A small contrastive image-text model, trained from scratch.
Model: 13.9M parameters, 64-pixel images, encoder arch mlp_mixer, encoder norm layernorm, encoder activation gelu, encoder patch size [8, 8], encoder layers 6, encoder width 384, text encoder width 256, text encoder layers 7, text encoder norm rmsnorm, text encoder activation gelu.
Rows from block 2 of the text encoder, named by matrix and row number. Rows with one number belong to one neuron. Each number is 500 + 25 x the weight over its row's rms, rounded and kept within 0 to 999. All counts start at 0. Numbers have three digits each. After the name is the row's rms in percent of the matrix's.
# fc1: MLP up (text_encoder.blocks.2.mlp.fc1.weight, 1024x256), inputs 0-255
# fc2: MLP down (text_encoder.blocks.2.mlp.fc2.weight, 256x1024, transposed), outputs 0-255
fc1.312 032:527508477477492491529459513538526532490501516510507511525492500518514487494499536461520472496500537473486507461501520509451500516527474482502525530527452498493505490491463491527492504488490482516488512518457484485524486481503458513470493526486463488518462489518524527456469507482487491498498553495512528524525471470457507467484446495474470483539473495545463449516501524519498512506499534488488494532485468502542500544501441495500508533496518487534520461504515515476470501494450489465477520487475512507481527487511575504499490478498515491557511486488481470534516534512492501472477502494510564500551507501460507492471463485463528481524544476471485488504540478538506494468502489561491485514493450459512493496519508498490487467548519523552530482521478481512503527451476445
fc2.312 033:540497508494478492526504506482518549505488538555469481491454499502438494485490451563509524510534475470519464491479485530516500508520522496507481530553550561541525495506517521493529500501441468534485463478508467515517498540518477509527528484511450501510496491489497513529482528519501495493504488481468482516523511494518497533531570490493472529494496479531522542491502476544512516453534492515521485528521511543516505458555475479532476489538508515510504519534499471503489511511488502508505489541486530520491507514529476498518526517530552517511449477510475555503498498530505525495468531496470468489487506511513526496514549508529491488494463480475537507511531515467502452499483524526509479497462504492555463491473475532471539512480457511498508510514532490478510499473485519
fc1.313 113:514536517512525525479508489475489495502464471503482505459520519463516503519499509512494461525450480519468498490481539446468492470521462523490518517469501509424517476478476534455528412502476515535542471512453530536450492507510484487463478506500474491525516516495521505506516533533501468502477481498503520477465502502526527518490501512479514528545527485526492498489523506537495498542480481519487530494449485521543533503467513493486489499494496495512500513488510504494564490492519461493504522504544481491494502500499479501469507482471511450561521497482447522526496496529470515500554479477468472468516498498498502518501463547454512529467464523518489505491458509534489489530502495475492471518461466483533497533540479492500486484506483463483474577525513496507493513527510506
fc2.313 073:517495483525463481481535479495489496493485525526517519496501528488441465502481514482489502540436489496459488521487530481439467487509488514448499475541514506469496462464471542439505512429478484498534484515505540497488512523527525487466506482487511511483508473500480507469512527523509488520510465496502527494494506512483499515522509510507503527557525497527445482493535508491503507535504469513506492497469514527523486496502506520519477475455504516496484520466524512547512465516533509514502492524494505492493512489520480479486490494491539503466542569473444516525462520507479520483548511538457539468539464491513462509489509549488503560482430512528483506509533523489495502477522531521491460510484482511526518525520470468525480473500494488507444527525501495501541497507550492
fc1.314 036:518506503543499498491485507490478515448484507494463548492487500528481510491516489502475512493489499475522470517466489464524490518493466530490513473472486531490495496504509503524507508480503474527497468478498498519467447500494494499510491455473503509507498487500519476473483540489498510505458509544515524478552490530481465489514449514483519531499499528463551476481500557508493541522497481483505526511495480516495480541458475465544536478488476531509490495515451524475493554501469464517483465502473497491483512479506483532521483455512527560516512513534524487523508488526521531511488508487484486532525436503528502514502496505537534553498495433537508484433479491520517485546530490454531465480500532495498442522496546525502478467549531457481526542512481492529528504525482477
fc2.314 033:475449558497481500481521481518490523530505537468494494550531478522506501465492465478521468517512477504543475508494488464488509501488514496475513526527529531509470477500522482509503497519483445512494548511470461464482495464476473520458524489542490471470457514461500525537448508465500483483509507519459454486488501518519525462508544493487472447537522494518451431500513516449527501474516533501486483500512514530509493473551484524520517503534523470489488522496504488544524531480522507488487458496511500500463507499450460489508529505536502495486466496473473522500517501487459458488471459528504481452560517529476507516453524507475491496448501490487499515464489491495501500517504507503515486482489494494530472448481464511470476488480533504487503491510506451505485484461484468
fc1.315 143:486479485531474521504481470454520478531498531519506496468536494470460465501474513477483489507498503495491540544475516487498503452487464517488533481489511557468469467489531525458539464463467496513515501517504495532476481512526518512453505500543504522497489507480494529462521522500503487501477515486489524499500503497490507491496532523472575516501496457496477526468521512490523495543510469500514515524477527525492515503503494511517466519481525492518500522479488493507485495487490451500517527534530456542483517520552510449495510494471532483506504514461478508546509538492484509463504481486470506499516505497441456510510519551506520530496468546500503499522476490477521517483513511484488486490481439537495549549515495499453485470524469540477475516552502493505544486573537558
fc2.315 128:483456463519525509496510505540497498528539535497502501465488456494508474471499529511492463532485473492520543494431521475512553463453448525518484491492493499469533485476545515473510473510520536500509514493495412544479489512496478509469527563481446528530475494524499564483507473514464518486515496453501494520512492519472512509486514501494487489516475500504507481521519478541517440491512501467511507530556485510528499478503491476486513500501496482535530489483459503492451529529504466484542532544513476520505518526501497468516506490536466519508525511456486520505547501500503508496521489471509473500511491492478487505497484519456447507478469494458516498506467540445522514463516484500521490514500491529463526516502472515460489454491488535495485540499495518489522477515497520
fc1.316 140:459508493496475504513475520536487517539529508542510564502488503498487511513477580509452504529469478501481507577492540460494494495438449477471486497496511525491531480501491483503481504511516501487481490488506484483489535532491502490494475512482494520503474470499488513466519496500494470470520476488525491455493467523477528573518500542509506520536475517512495492505518495536467539489491427511467518494498481517491521537526534526478472491509485490519502534506527477514528529496497501484553472504490521507452498478481498521523503514514494484461495491478498539479493507495496497509521551526456503443487501513500492502515480526500472501490511510472485534511478497489486519541481477476508485451481437507530502524506489459501603446485514450480512518494493537493495471487494483
fc2.316 139:518521507488475482504485545532516502508511509495468498549503483521475530524480493443543557438474526521518469489533519485487506502469501474494458495540490470535510479576505481562476505506550497474498512455511494455519496511507535532510464518469510514480502459521484489526490481510479532518521509505506507520528511526500479503535472491488508514480467485510532501533523505495438492503526557492524496474514484517526509487472509506514491481490470514497518520504482505512512522509488565518519519450497516521547477489469510515492504551495511501529508518560510538410469526451487496534474471494493497534521508498527517478519467474488520501510503477511459505482506477489482495495499482509448530495512497478506477489467527471546486551473480514500522493501500494499470511441483528
fc1.317 035:546481491470494528486524484522514489502533475462490493499516512486498497474515464504500474463518503504480489434544522471511497544518516527519482505482496548501477505547513506479517540485492528484529488498504470479548503521475509480487486478543499492511475477474494491478473524518495473476456529474529516492556490475520501506531465473491530509493534507483521538487476514490519464514478461451539510490477507530523517559482551482503491517475495495507473510510495508518509480457520484457537502520487506526535483494496524528509536485539493523497476484488530463502492523497466478493570488469476536437501488510492492475480433554496458493491508450513491498501489505480464492544459482509500511472499525529473502453457514500480433537519498524482508517507482508545497469450496487
fc2.317 036:495462511454525474473519478448495489493489533490506504483487489497483502535471505533526524476544560517541489535500504522517491515457493505478502460430474531498509477496490502494520485489477526499526546492510480513505470473503497476463478496455467480466491486513454511467463467513488552499582507496549480469465513540459529515514495463524496491483504527536484513470497546524500518523506489486464517519503517530499452486501514499494535487507459501495527478513501526483513477488500500492452509475528539483487491500475501507488516506507472467540508463508505475491481507485476516537514528466484476532490505486488447521429522495495510525463482460480543485492486511518502482445536544528516484506515492479532519494493489534453537503504546492501520539453496523490501487515537493
fc1.318 036:507487462521534469492469502529506501493514471489507512541498487509487506493495523494498507489495491458473520435510555528511473499498487496522525464505519480434473516513459538480523543538488468513523486507524549489516492505504478495465513504521490505477433486504522492498497513501501468517506525479505490472449522503544489460500495499510451515475475430477481539516495480503488479508455452515527480512484557482515547469486479491514528500486481463469507579546480480516475469490548516492483482522482499477522478467483512475493496496496508520462503464445484532490483520531481523525502503529483494527476503498464480503487467495486466510499492455542472528525510515473466510486487522483549482477562510517497509471537520503530512497491513474520498481547485481446496521500496543
fc2.318 035:505473529498511492532460501519485481502495488483512520477505503471515530478505478509463500516499502527519483526491511502518508495553484533521480508475503511483505493501495519498502488506484501432447460472489478479499466471494472473496522497493535513473489512488497523484487489484498493533480529499507515470525444527551508504512533485507513522495515499533459527523535509505493479517518511477458509472478484500462551465521491499559516484514491500504488431440512554492534523479488527534485526519518517471506518474500548490471486526537527544483491512465467511509461451505496479490479490535491518539533495465499486477513478444527489511476504446465504496497507507450435461509524478503464500422520452542482517474522493524514470520493491508517487498508511499506540503440537544
fc1.319 033:505513505487519501520507477442483519516523472472509522490463476545519512490512529467483525502516502480513523545517498569460492468492553506530492504538538533496488497455519492506494482485523479483527495474512493506483474482506518471509496501536515466494517505539484514484478505486517527501543476451504520501496478489492538518501551498470479466518489508512492531512493557513501464491529495561492494493502535563473528504544527534473488533504546507499482469509510518478449467509494517539509488504503485515500472516456520539503525496516510466551488481505458522481506474483467503491480505572494480467520494468500514529444491516503497543513500506531493459497499513526515537526490462469493506518508479496507549510491488562493533502496528457488479562496478449454466516484522498
fc2.319 032:510483510517475492525488501521465460528502510484474461491529482451532500521537451438505492479483495517477485482480479492499474491491499510495542506489480515525480497483544489485495503507472493475507529507506510482507520497477510508483540512489501489496477470507516499525500528511490471517467472510551462486510493468467475464532503477480498506524480496511494512540523507476526483549475531506517541535523470468526480500524495509481469520516502512482503551496482471552540526474493493469475538448491542500538444497506459489573493495535524515495452516492490493508505461481515510493468486508451516527449486502444488497514479513498441442528507479518510534544483478503472538465489455516483529533483527502470490475541508479494493537506474504497528482487535513510425504548496501
fc1.321 144:521502472496525531477483460494516499491487479504505495442543514470471498503495510527469465521482496513479526523457517494491501471474468511505534523468519540449506487444516552476512467499477521545530498540491509507484482484516499490439478498533478498501509506464537509470520539491505479474482504473509512482456495495493527494463531527473561490543532512542467490480503494494521470501475476498455514521497489506517522488464485464501469521487556501533510504495474501484528512509476449500536538530520466514482496525532481488483496459503533437483514510486482498558469494505518535443533504501491444491497505472488508514493480536471502519474477526492512545508474505521490487509468486492518461506470510519495526536540504513490461484521485516481471545537510502504505493566541529
fc2.321 129:511453474501524494497446545548505501516563527494498497519503463511508483471494497493508485518515476496533502493461506495515542465466496496504495486485469470457543472522543529489503501481527500533498550494508402530513487487476520442492551547499470524531501495506485545534501492499464511471522494472497502537511453479519518521483500516496458475512477492494496480506526489533490435457508541478524487512565470481518473452496510486492512506491544502521553498478487505479461534518505482506522502509533501499492501495510528482495520510591476545501501509475495524489529496471508508529492533473497471503513470493466516500507449493487454530502508498481526491517498513452506511465513472494524493508524498507465549501486508496492517486482500520487460519479476478459501489511485505
fc1.322 033:488462506497482493498512489496500498485478486444527530517532505484531490480505455475463488512480501474484533526515470471515462530502503458520502518485517484501540472508550499518531512508482527500487497502501574491496456506506525516462510476481501518468485516484479494455510508471524458458481529480480521518528472484511499461502507470605465515527545466531493512493472538543486548545483556426479473449518477496512507536477517512508540509502507510490497494521486510528489535502519497465514510511507512504506469498447493482494467531523500496518527499496468508476526470523519507526496522503503479509501501463492493522447517505539524515501521477542502479526489514513473506513498461510504503518522436490473523481492523497514466499481541467514481526467454454537479498515498517
fc2.322 036:513522473490482490517521480504511502491529451538559509490526434430504466532481515507485515495518507474496497535526493460530515506499488515482440490492505495466481547452462516452497506507477545542522510481488501511511477512460494492489500479524509548490523469462520511529498493485476497543562515516518510473492507526480497503465517455514479532506517508554493499490513488480535476500526536500511498502505502518533490478533537488492497506499484496477479533535485480473479482481520506541476539445500482510523507476510489509502527510551500495456519457462488502540520494513507489533488539560519495515490466550491491493485504521488542487504461466461536498486515514488535529499478495568460510533523507501487539508451508507453515526478454472490492502490525475477498507471503502
fc1.323 128:492502542468518521475499473477503489467505467525490474428526514510500497501503485515493487519493499495497499509502531490496488471488477484472566481465535512505472489491490497498472450479481498526508496496431492509516484519492507490462471492525473500480533501449544488514490522512501482529462475471465545489497503461494508504505521512458526511561522472489488488451502488513516524518465477519519517462500450484552494531519485530530436529453502514490509501502498500547493465472488491497488516495516525473498481462492473479473500481472513471478530504512483502530473559512494506500499477502502539495514520451519509517496520497452535527500470533526484521464486483564498480504484551502480486513505496512515507486563473500537442519537505484510470542495557512507521457507554523
fc2.323 128:484494500500520481536490532538493553500547509478474536525532472532505479499453492496522507447459474500542474478501503488498514510477523497529484486517461492495539491520480481534491476468532533484500497472538462490471537518477515507525496496499473455513487496517496517538521503532472576499528458470526510511542529487516487506519493511517480492476506508496514450523508454512459465478500504481553496496543515508557527505531516474481519499535496526477507500513512502476534538513502511503503535484498505463529495517520481502484506551518489545488526522515461511474517495480485481532512527496493509505528451496514501480496482466472497517496473448481482516564470499483504510416523506485477503462516517483490457492439485487509509508461540483488493528490461500448513542479506480
fc1.324 033:521535486487508494504509536402477502474522538558549517516504516482469549478500499500511510511523504512507514476509537526500532492526499458526499476531486518496507537500505521510507509516499487491468510543485512473533492469509479534503505499503525485481485500525482564492530511497478494489470469491495507487483519501514539504520523474462524522523496500503492509501469552530478478503480504460523517527480496517487518506511527508531507481483506520535529531482475495493529483470496533502503541437505547502519494525503514501504476530527460509517538511491478505529497506525486530485524550491555448499471505525451532472518528550517544472452503533467539500533491489503500463485519509538473536500492452543522540497490538525506524494438517472480516498495529531534509545522471477
fc2.324 032:503437505498506523525490478516515470515527491477438535481490465495554499499526491472487512519503487514529515492517523493497516546459480552491499472520460488490477457519519499538526472507488550506531486516465490465520512518523491494484513492488496489511480475533542493511535483492496469527529510500509449503504526506469490479476503474497507484454540481509467478484527533485505471510433538533465501537510489500502517501524493540506488549456476494467492532484525536552523469476491488501485523493507475497523528494467516512478560523503506475504481513510477487498508447485507489485452493494469509485465486498543508530547505464476451469509506503500491501504523523483458509503480532568566493520525511498501504523493490518510498507493523548488591504499480473524501505519489465
fc1.325 031:508463502524517483488503501461474501501505463459540470491505444546495474507519481476496448469490503444528498457472503524522502571458441508502504513490508527507486443496552496529471518501500541507489551507479540517496465484451510524505524516505497534486519531518511504559504470502477517526505528504513553521516503535532473504461484548465552485474488462503511468525503500499534512504509479531485482494525503480530501545462508497472537492510536502498542508522504474516497522515511505497519503518512526480447487479497447507535513478478517479507498491522493481498492489478476442504487469508532489492493466502510492516508485477456533465524480547513549480464460491508497511511485507569513477508463473511478534500492466460496476476486521506496538521491504471501487498496502486
fc2.325 035:488495519529526495507459528531524533496485535567459457534472525482510494459523505527514498507473472491499501531526504548537499507485490502510529506455501483515485508529474475489511476457455481516495541538487499497485549498499443491474493498451510476477497449490534523498480497534501510532500523492491500514525476498514503468498499536514526500493528522452460556482489456497473465505465513537515459513478494506481476528549452480517496487527534487528522509502481467492476525485503532499471476497550540496485461534498440539527473509494525478495467520483461537481495500534498460526445499513479495471493519464513503546482479541513483489489506486533524511474491518518510515525511494512461510510515507540504472465539529477464457497494522502456518482496465519509527509500467480